Rows from block 8 of the text decoder, named by matrix and row number. Each number is 500 + 25 x the weight over its row's rms, rounded and kept within 0 to 999. All counts start at 0. Numbers have three digits each. After the name is the row's rms in percent of the matrix's.
# k: attention key (decoder.blocks.8.attn.k.weight, 64x128), inputs 64-127
k.0 093:478508526544499513514455500483504507522520490508511506499502502473548504484512499521526494462509466465566455533525490467495490485513491501556469507471502479497508501487533513474459499556489540
k.1 095:530448473517488487506496496500525534464479485529492521513485495508546470522511544447482480498503520540514518465553490486497530497531519464470484477476503500499509480507484508499490530520461473
k.2 101:529541500489511468523455519509509509484493483458502493526513532473507487507529505501503501509468458533459461546475519512487513499490556520470498503476481489530413492492487482559509528537474449
k.3 101:490480436486510529527488492527556527510520494479498515527491498501502498493522523533450507560486526531480443498521509480507536425495496477473497527496481500488481519519512502529482516446514460
k.4 098:482487475461538523515505505485503517461526517517487526488491464493518511516530470502487491512467497533492502469513480510509517521541525510483515511466434476507472520449499520520513509490465457
k.5 092:478526534526517481455479526514496495490527488532469461509508497455469484498506456523509480524510457522523456547506518485474491546477497494471490557492522520459519478536527492576526490474482504
k.6 105:496502481492490463541523473507506493450506496446483508484503500503503488492465522501490485533526493493503539536484527423517460525490499494505517528500476520479515448490467465498472469515471506
k.7 109:491512501483552472499484466509534525534494484486501472430499479500505498501501504493529515533488477526496490491503531518516526474488496529525493493510502543509527523515494505489530479567487470
k.8 116:460498543504494498510491434515545486504489481517460525494468506515501459501534491476509544501522553518507480493485497481482535504514490482533504515471516484515509490471480513512510478562500476
k.9 099:551449542498516488521484507489511489509505525474496494519536513484477508503452508512477500490544507502470492480456508493478517511483568490440452514487477507500513481482520457522494491535507489
k.10 112:528477501564497522507510453454445496498479484492505533492526550499506494537530480535494499504528501437508508470484544495515485517491490491504505486503469497467481507513500489455481533466523507
k.11 091:500466515466493523542493443499505487447480518460515572500540525488494516508504486495509490492539499519523512564467513497530444493496500508483542514510482498511496516511494462507492479489485492
k.12 095:499492468488504458473484500453481505498487494511486476462476489443502503511459489531543514499542508496550483524489536521511459462519516538474554473483476531482518542555521505532493511515487479
k.13 108:480508515479531512503495516511502513502450509522486484476489495503533482516485493495521495481494499545494515513491430483542507516477517457510522534470498510490532483482502561492556550480449510
k.14 094:472543523465457467497506494476503521506455516511526528480488470521546476498475481528522484516479491525489507485518458518495454510513493497501510543529502455490502446519486489501511521462525562
k.15 094:536531517510490522454515495510491508517462510463496515486501491505520481516535535492472483513542515494509526515439506516514514523473498533501471464527505511532550500462487477513548494478462467
k.16 117:487485506512547478475480475480492503475508461497503473505487499496560497534495500555524518474473522499539462522480472486523534525481500482495507500460491501468473485503491470472527521524489520
k.17 098:537552494518486491498499523488507499544554528490513493496528548543478491511516504511490520451533469558528527491517492563503494492479510452525518454511512523559531494498480492499485494492485494
k.18 114:524502503512473503525492498502453481463494494512516547541496469506505467483485476474524530492498436471539507539496480506518476498467543485438483519504505451521530492503515479479522502480495504
k.19 103:515508507518549475503501518506485515443511498551492488505520451530526501543488530504490503485471517539481493517494503456545479473545503472465514516517475516534484485477463532532550492468543447
k.20 097:465481480472520487534469457558507495495485510464489469485501478497545544517464474498490502516488521500496539522555530499507475489495504498531540496482482447441473508525506511501489494467538531
k.21 094:505504453491511462495502510519506493451486510505515512487509487495479465476503526499486480481507508491506475524480555475529484451543501525503501468496525510527539483487534492488491461517535485
k.22 103:492535495561510546443460511509531494508509505495484463480493505482481505461511510491497532485509502482519473509521541481478446509494497527517533490448520486495482489492465479525544516488474490
k.23 091:499480502490507516525481506527529523515521490502540544491459487477494495467543504485481523493499472491497510528504444517514485478509534499425497481529497481482491500493537508516499517488483465
k.24 110:516518462506499506523499492465495492485464505544516457504522502503468516486497499512540470519461503468544522460538473476505522475509509502522466446532542490516487483506494523475473477486509516
k.25 097:486519552464500477476545464462520496469483490503494500528466535498470520507535529517489470532512500534468504527461477525508506469503502460516472514483491483484518502506509460495495530565531486
k.26 105:518482501529489520551533550493522457486494518506513474517499494513515470502508516473529516474463516514501552509501473446496502541506500499503476551445453469483474534543504526520537530472524514
k.27 096:500501526535463467522500475510567490535488471497479528546512495469529505492486468499512512497501509519498497495495450466524500502510497500452503492464538518501459454510528480516535513534480446
k.28 094:536473537468468509553495486506481519482486522500488518476499461531466516508488495489458480460506483490473534477523480472459519473509520493487497493507493528502489470525540488500514498459492548
k.29 103:480521515535536518519522507514463579528492516498521490541539486477489510453505517482490505519477514539473471482503523517483508493515500441462519497459495492507515493502487503486496510508486476
k.30 100:522520495470477510501499491568474527472508488509541483478491514484492520515503500477493463536524499481481509427515484534462524486498518546533460491474546523534533494518502482497460479506513476
k.31 105:488471501529537482504480496521486503497522514548508500528541482506572523480485481524538498523485514533501507487527481525504529522496494484496491486472498525494509468508485481501510481496505521
k.32 094:464476503465493472482468512489485530491487518461465479534537494527467491510518490494515480496528500476513476505519567524487443487475494481452520542514482535537505495503516520511464481525489497
k.33 114:490502524523520503497520520474487486481490486536467475543474477514502537510501445528475494512503479453502512521562487519547538443491459479554498444514506546490462517489486506473503486516478492
k.34 117:484524489479485501504504529499501489518510500514489506506500494506407541475511535483492504493470465487510480517503536519516504478500480471509500465526476512498471517465538460497499519476484510
k.35 102:493541516553480493453490497491505481486490473490508479464496529521487454530468520536467487498517566479470507501526499516509506467497511537496530513497511521491491513524496488521512489468477493
k.36 108:495515456542537473491486455492466484512447462479490480492510500463488490481508504498480504490474508547496482534496499537532484529520516486471485517477519477520499477482492506479545516491515479
k.37 098:506485449482498488518490475504502514529447495472512487512491531496533469474500513510491469531524494496454538440522548484444475470541529510476467473502519491504513490499558435514552529493488515
k.38 095:477528508524525524530512507512518463500473528514522513488505525521494486450488491498488559469538447527488497499491471475499522499472521504471508517501491522501526478540472515427496469471490513
k.39 097:462471487449504476495500514494504506495499480506492532491513551501500487500474480521528528476509496515515513489425485530548473457498507492501456518512461509478483524456513526554478457512482480
k.40 099:494427492519506477499516506496484505499514505531470552491479510473529483458482515505531508463533521493510457542503501451500531470514521482473510508510513481513488508486513533467541539532483482
k.41 103:483494512502463491467469472501509491523510462480514447470519495525494475476512480516565506469526490491479535481501540512504500466500503513535518511506549493505505460550517482493554521520506520
k.42 088:495535485501483516521447514489470505502495526524501484502553491508524479552504503498478491474519484485457476492508522505496465492493501483498500483476461533471483529513446506516466469476484508
k.43 094:498533480493521511491496522481497488496525526467495493504465493447510505478555564539462484439539498521532514502466540495528559494524543492482511481523467526506461482493534491499485497513505492
k.44 100:488527508493478468511523475531517502499485518441536492472471507501484460473496493484512518469543502492487530497488461495510526489512475518492532462540482502477533473512484487496499570527487505
k.45 096:487489510490491517494478475497522493522451519466524533489461483515528477544489491527487483486484504519523479521484533523451537485504455484464462554481490500476482509495456466515500532490505542
k.46 092:505491456542506501463448484517544515483523535546457505475518498516484514470489499548453524514474538448517494497486504486518511476500482464539491505503517481485497493493485513532497503472485493
k.47 108:473480478513540476473494501503481514504511495521541486485524475483524498481526466521525453531482486504454525530503514524501518509517487508523525481467474508508432514470503505477497499511513518
k.48 094:510500491472496544484460481466513491475511472516475484533516514507526510510437504534520507515537541491491465482537531462504548492509527506491522493529470542487470503499475471545520524448519505
k.49 093:509486504487520473485472525481465496510517489498529515509471471466485484466514494504537504475484498525481475494486482463516554521486469558459474483483532528483535542491540518526509541541509478
k.50 106:471539503504533518492523535493460517509543488504482498518520500452503467506507516543475515498531500465505529485468552543514507544489503517511533476443488550465461488542471522469490480480491520
k.51 107:527497481540506482491528485515500478479541501510471496499528454514503485480535482511464499511486453510504466497509476502524501512496465445546505488540504506494506500495537504502475469475543491
k.52 094:468502494493517474493465478544484486520498504470454506524482437479533490445496482499493500492482521494507489578465491502514511504508511483476494481452472473498516516507467489475564523482493506
k.53 100:530513486458473470442486464472490502492518543518530490523514533514538461510486491472510497521485484461489504499515486470469509492498535508507531507503513518475494487485501452503538518494493546
k.54 091:508475524509538486481506467541524483491531466490472503531534551487460499471486522483516556513482511525513527521488500519456521526457506523500499481452484496514494492473452511501558541535498495
k.55 100:480465488526563444502502477490503497513465497508506480539524446491495458522472484549450487490501501497554518525473500477504533480466491483457506510462503496486506533498509541509509523518495494
k.56 093:505498516518541544502510543505479549484515494528474496511489491441513484502495499484513540511470497495493500515456478500521467517482463517469477473516452504506439546479481492491464482503488498
k.57 096:517540503535491514484488494480549505523549488465469511507458509523497479475512506521481526500568538502519500482518502442464506528513504464485521518455530469499522483522475480474509515494466551
k.58 104:481476472505544490493489526508493505492469490567498482536498477442492479563540473540513516472477508523526534516472469503528522515517458494481511538492492494446514503494528527515478498472498473
k.59 087:498500505509516516483503505500411523487488448498462489532520527493525498514507487496507515470506536514499504538515556450458523535439499490498479480492499462467514499496485499481487466528526513
k.60 100:519534495490480543524457500509525517510475505488493512472478507497445511506467516521507483531506493507451524471511492508489452549518535526490490495530505547541515528492508507492501499485475509
k.61 097:471543494487483521520487507533506484510533550482527521518515513486540486485511548530478511500526519465523524497476494459515500461522454464476511537518466501469514568505533523544479488495508480
k.62 095:494510484513522453522517470523536531477448471512480494510506462497501476474546468504495470478523489440512512501503498523513531521507465465486510461463490498476457548490459482481471513514502526
k.63 091:505495556495494471446516527517475519477493462519528511448495498490506454534507499485530480476500527534505487503443479493511486520489518509520498484486495511476474531489462483493501507484534452